config.yaml
model: "contrastive image-text model"
grayscale: true
horizontal_flip: true
rotation_deg: 5
loss: "sigmoid"
encoder_stem: "single"
text_encoder_mlp_ratio: 4
text_encoder_parallel_block: false
text_encoder_inner_norm: false
init: "torch_default"
learning_rate: 0.003
shampoo_beta: 0.95
max_precond_dim: 512
max_grad_norm: 5.0
adamw_weight_decay_other_params: 0.01
Rows from block 4 of the image encoder of a small contrastive image-text model, named by matrix and row number. Rows with one number belong to one channel. Each number is 128 + 24 x the weight over its row's rms, rounded and kept within 0 to 255. All counts start at 0. Numbers have three digits each.
Before each channel's rows are labels from the 100 images, of 14976, where the channel reaches its highest value: "top examples" is what is common among them. Only what is clearly more common there than usual is listed. The data: single toy objects rendered from many sides on busy backdrops. In brackets: how many of the 100.
# convs1: first pointwise conv (encoder.blocks.4.convs.1.weight, 144x144x1x1), inputs 72-143
# convs3: second pointwise conv (encoder.blocks.4.convs.3.weight, 144x144x1x1, transposed), outputs 72-143

top examples: metallic (73)
convs1.29:105116115128119137108150096120102136113101145086131122108131133106130190129132146153164133151146098118137129137135112117129115111147137139109111140134105100142110118168114154105166111131093109151119117116168157113141
convs3.29:165166113147128137122138150111094150161137157120167141127067102147176143144126134123127114101100131157091177138105122161188152108105125161128129129077090135097151123126140123128140077197135158154126112115100130127114

top examples: black (31)
convs1.18:115108155115161132105106133141135151128132121133135136149105114141084136128147122126127087086129090104153134139133105135146070105105112105143128102136135129032091092138160139141114098122112156100118111119163146144142
convs3.18:152142149133142131152167102091135116133133152130137153126144096111127130140058125130106131168136109126178136141134109179149120144100120080099134110104123166126092170121108141127129143128127146068108128101131092137080

top examples: from below (72); lamp (25)
convs1.142:117124125117096197153144132132163078123160137105148126101121141137136146143166128130145086142142139144120125113097148150139134114148116121171172133130125074105060179093124127127136136169100165127091078132136117124114
convs3.142:106089139150124124133110109166133140106172152113129123084095084134167152130134103108100148131156136116173081149104138112116119120131098111092097156118112129127180089094121138118141161150116096137131133100153098118134

top examples: dotted (32)
convs1.23:165125129115151100170132141105132123135106142119123162102106137143100120102115181132132155100123130172133189120154152110120159161127135115127167159114122128131157087104141144092136116142122119117084156114117137128141
convs3.23:106109111098085095162105111100127077133119094168113122134109165155118078124127143148122138136091138122091098136093121107152102121111122092114146091132116110124128167105122094110168162144145136136104105149148156137117

top examples: matte (73)
convs1.111:094140109152151173138096116156134088154106123145122110120124120081145185162097112105137152123128159158102114095135115095141135114153150077117122171134124123113077168118145145123151134114121172109165094136124135127120
convs3.111:132133169156104081141130122094125135158124129107106121124130136127169135103123092145091112115142120112102107161131143100135074098170117115122159175157161141132109119142152122130145120090140098128178080156141125133113

top examples: from above (64)
convs1.121:152144137159129147103099122065156165189134134118102180143129116116120163152092160088127127158098158130144143135117107102134161173096090112140136116089112081110166154143131161144163096187131143134104114176157070140130
convs3.121:123122139103128155151138120112148142136153154099114128107150152084107134144093134114111148121098080113105124108091133154147134075091139102121149104147122098146164088133140146155155135076126121144121151123154146134104

top examples: ice cream (28)
convs1.77:111144113134132134130130118127137146147102135118117157142115070148173132094145135132216105147104129150176096151153127163153116115127115126133100125086166128125138141128158134142128133126109139119092140113119126079115
convs3.77:141129129103150137110154123140164119078145111122113111148094104140180190049132139146095162098163097097070125132118140109158105158111111128117169138130121168153114138135107140120142135126173120152124138144130158127147

top examples: from above (64)
convs1.102:087130109121167102095164134150070105151136120122140146123105101131169156114121161102104108158119106099144144150137129125116109125110085142144106130140077121164107134145118147151128132175169103126159152128081152137113
convs3.102:161079149110134132168109098125130154172134183155118136123120141111142137151102119092132095153138141157190153114124114133114114082159133123157111104138105115113146129088094103129134116114118138110163154096160143113107

top examples: ice cream (27)
convs1.39:106155089173095180124152153159128097095151154123189129159114091199159168150082160145112123131117108084142150128106130170169125150144137145104114123110122099165167140119093114135093094144153118113121107082109128116116
convs3.39:100122101086121097129131161168140116116122092119107106126142095152101136111078146159147114117104115134115167139144150145137128150085138136174128183106098141071131077146098120150129155127127152109134133136121129114117

top examples: dumbbell (33)
convs1.16:107108105124105159149104118097148120120112137126097173133125101159096145079110138095122132178111131083110133137095134148132135085152163156092160141115139143202111092140118140122114143092166086164131156161151136103136
convs3.16:165117142129131124135088146113094087151134074105134121151141078134119153140154083157131112145083116143111109137117099108141100120103148098152156129122136158202117095107073131125116133197121111146120160139149131125159

top examples: from above (61)
convs1.108:174107092162142101146082097140110156113144118160113156141136132183146156094111117108135121139117156111118143170098105110113136109122125087094119097098164063137104126109086145148117094144113106068115109128148116120121
convs3.108:112110165093122136116101157123169131120188138123138117151093128105155115108119118108152131124110104108134163128095133113138104122132114109100091135078174109126134141153122125105107103152107101111079113096081123137132

top examples: striped (30)
convs1.71:099130168138103124147117114160085116147119099135130151134155152123094104103093095103178106098113112112121160146128094128136138116118140098114126136114122149150131120101149168112166144065141142100086138100161121118158
convs3.71:174131127143128141082149100110114143106152145115125173125128138114095161144154065143151105106123114120056119164132106167131081098135128159096138096141135150130132168113147147109148134101126121155104153145060119151138

top examples: dumbbell (41)
convs1.34:122122102120122133106215144134105166091131105150105128092138143109135139132120180110139145117124119092170146155102155140128220078080131130103134126127117113125145149142095126111123178127166108130068105102112142126123
convs3.34:122106100133128138114117150107152099087118148114151120106141129124137121090117176126094110139143133142188129121140116141144174029155149137134156146106130127142092149125142109138115181109144162116159118120128106137147

top examples: metallic (97)
convs1.38:160119125096108135115135080108148138122136116114131153125109130109152101136143148183120147142154107121121134135180133137100133122131123115113142137154126124107117142156141136127092109143144156158182118151103122128148
convs3.38:085098132127124144145136101127157186154119104131088156157130132139085154149147157146101152123158157133125110147066124140126090136139116181124142140098106144154122077094092132151127101176142112137173110104127129121133

top examples: tree (29)
convs1.112:135122130120119109139130116133108125140150123140102152134179129132137152142149131151140120128098141111159135104133130156128135137117121130123117110132127134143131112148123123112112107098125129123093138116122155140146
convs3.112:111168096108113110105114095149162108136129153155067110125119131091118107144142135149149130118098141123140114122129121143128132126094113151136103121189138154093117137189143114086096180092143067121113149131150168129150

top examples: metallic (63); barrel (30)
convs1.46:105106099126165159113092122128143107157120111128126111114164101112149096154131127132117148105144105136117108126119107136137136061109111111168093133141113123103138120139137146161135164094160131148139155116139115152144
convs3.46:136118135148106142107133113153074174150115152150152136138106130146131169163115182149145149121081120136129142132122131140138139066131151074144160121118108135127140121126139118088146198128091112110149122132122106111146

top examples: barrel (35)
convs1.97:160089176074111126125120161161138148106098117139110124104163171113093135123145152126115108110138124159135113128179114118134144121133129129141137178073118139097089117111197128103121118161155111125110188130155144151123
convs3.97:157134134106154100175094133035130134150119126136142137073128130110128097121116107092134137164120112130142115110134119160143089147117141094122132133155148175168132165122124147140137136124141144088146124127157109142082

top examples: striped (26)
convs1.75:160132115083149095103105113110106129112152129135142117146134135132132104159115122139141116134087131113156163113128112154173157138103102110114163097108104105138184135118120125085133154156112141150131094143116117128143
convs3.75:119102109154115132152143132109163119140113144152153118101123130137096111086097094133139133081113114158119111162088154147124128139112114058123148184111109139142135137156131128135131113112160090112114140135178209122112

top examples: snowman (26)
convs1.124:095123126149142112140151143108102141094131141125115113103074113153148115158151117177130144121144127141141133176144123077138095108120108170130101120140147141143141124105131131136115143107082137136106131126138122150143
convs3.124:115142088086107140094136073134104152137116092071112106156147070124139130147145128122106142132121126098139194144130159127168154103129142145135117161129093153125068133162125109100113125109164117131122112143140079105122

top examples: metallic (82)
convs1.106:101163144105104129123149134143126111121142117139119137155151050147092163144114140131119086094145124137112114159090135184115119118146108152135088117139135096111099140123108127168099131200129131100164142092168105098132
convs3.106:143142090118124118126080089129165120142118102082140129126108048137145152150142131127131174130162063137087131130174116131129156110118127139081141139190135164136170105148164136133146127092118164143134152121150157114100

top examples: white (26)
convs1.130:139116116088129144130169140096151119150128159160102107161122108150138152137101131115137139138177116121094136114152116162119129152138135148130141156118166134133172149119129139119141122118148165158112132144062106133118
convs3.130:175137107132134078092153108115118129147137151125114195119108166096106131123129100109132116144114127154159126157138111115157131127114135152122113147140131132136114122138109122131142141175128094109127152156150168141147

top examples: from above (61); striped (38)
convs1.79:128169128123150130096135100123175153162145139120131109074102134127121115089138133095151164113094158136127110140085132123100096158095124176142089152143094143128139118133096117132111117129130148122119103118135122156109
convs3.79:147149123109147083133125111116154071076144162138108140136151090145131103093140125132045074103129160141120103111145119082107121156130113149120076127145118135134157158131153116131126128102116136117092148142125138135118

top examples: from below (90); mushroom (26)
convs1.120:110130183101182131133120127093146142169122130152112119111098144058133135111136099092143116139177108143091133143177144098119125124162125166113148098160152131126146126126111097124146161143123158130178124156108153115115
convs3.120:093124096104126143145115127017175124143089147139097111141116160098087139154129158135116146070152136096142132157127150187135129106117125129115126111174101118091111135183125132115143127123090147092121133156117183145082

top examples: black (32)
convs1.40:131122103117182125132158127131138165102163130128131123130114170146136143138123115128125168088133133112140128131111105175165105083119117123123120128140141091133086093168137140112111111133109091131138171141175151136110
convs3.40:135167161090137164144110124112134112092155097177117138113119140140117128093104098145136133108187164161138115129145119082136123174132120144119113107128142114094110133101107111118106068183104140096118132133173189127181

top examples: black (32)
convs1.107:117163150071114152156121132076098116130133129145130086127109150134136180129117115086159128148150147105132124118118118135124126110145103143092142176107156132114123139099116115140136128146147128113142110106098132107129
convs3.107:117175123143110115122111078139166110119140139141072126182162124058094086095148111151128114111155088147132139150157141110083170106142122137134139154104146096154096124112177125111125092166141135112087135143117048141124

top examples: barrel (27)
convs1.51:180130157114191111153160144081145137170137099083119105156125098121121126108114139126115184109086115153120111127154105165153105113177119125073101127144129134137106127134158133136150049138113163149080177117139164107127
convs3.51:089110094148188111149124141138134116108103135111115111111166164124134133149105066115140117140096116114128112099116136073125128162126123117105117095146133099079125150110128109113150145134138113148122109131111156132112

top examples: dotted (66)
convs1.85:136132127081081133136156151101157133112148153118118132145129201087142087151078118098127114144172109102160122109139097142152097178128131108173119130113128091112147113128123116115152098143076148131042148098121106125112
convs3.85:101154151074120127157105128161106118150105124091134121103080122120075120103108128082118113114118115109123142106128105165091126164133112134143124116137084085126104168183170116141129081172123142166082097106153144110138

top examples: metallic (71)
convs1.50:135166098123159117113179138106143108160180140119193123166109129142132165144120169149123139103116167126137095158106168145139092117113108098135119130100131096099173136100163130151121144146096140091145111122121131140085
convs3.50:156142117132138165129163102135140143105179112110117127107148138158126075125183137121120140112163156143080108158140116124127155161108125139109200123130137162117105094166124109149098149098118085141129120115101129114127

top examples: level (61)
convs1.65:116154110128093103125161129110141136081164122141115125125086147133083131143140132161074128116100077108141144157104122101161133122151111122135119148134154145135131118124125148153115123106172152146127108137139121140159
convs3.65:147149105124138113109133147120106114127158121113137138146141144115111079172127109154166118142129112138177162151090146114109124127141151117142140113132150093168141147103165128146100132165096111116138142120125115107124

top examples: from above (78)
convs1.48:149127133146162146150121113156074152125156090108157127154089132117144137183106124100122107160142155147148156139117169137114098141131131101123160120093108095163131135147110130155173138103113127087092090127118167145088
convs3.48:126120097177146156121161146101133101134153168133117109135131105123144136135126109148173112148166142137116129116109117077112128161132152165137140115143124094185166114120108155154164120099106134122106162114108084148122

top examples: level (60); table (25)
convs1.53:121161137168129091135146134105136129141168076076100142119170159143111146114138115069114131102100160133105107084126144132127113127116130102105134138061122139108123113109150116131119132188121093097138156124147150126133
convs3.53:120138113106113074104150145083153114129124153099138134126080099156106150095105140079116107125075144116100154102100120131151137134112149129151106143154104185131115106134090125117134141170086111140126151114123167114109

top examples: striped (41)
convs1.128:140137106104093133135138117183097141136080122139137143144103129113140084116157142157160156131165098142162140115106121085116138131123158134118092159136125182180157143084142181128137133116123139111107129101124144088115
convs3.128:105208131139096078125138141151114146120154115075197121129141168111093163109168119151126075106094150145156123092110105154112135119121120102078167126120113125128150150131090131100132109128133106127149144138128084134105

top examples: umbrella (26)
convs1.37:095153122124123096107097160103148116135093124100123101100134095109103196163125112142164109120131159093086121155127189123140142143125114092108128110159122111139111155142147113141125149076123167133153109127130100148154
convs3.37:157181139115121135129136129103068189154050161115142156071125112139118142138144121137156078118117148141119109124135154112149122058101130070145121129135139115129131114107109130122130110130157163104117109129129117141093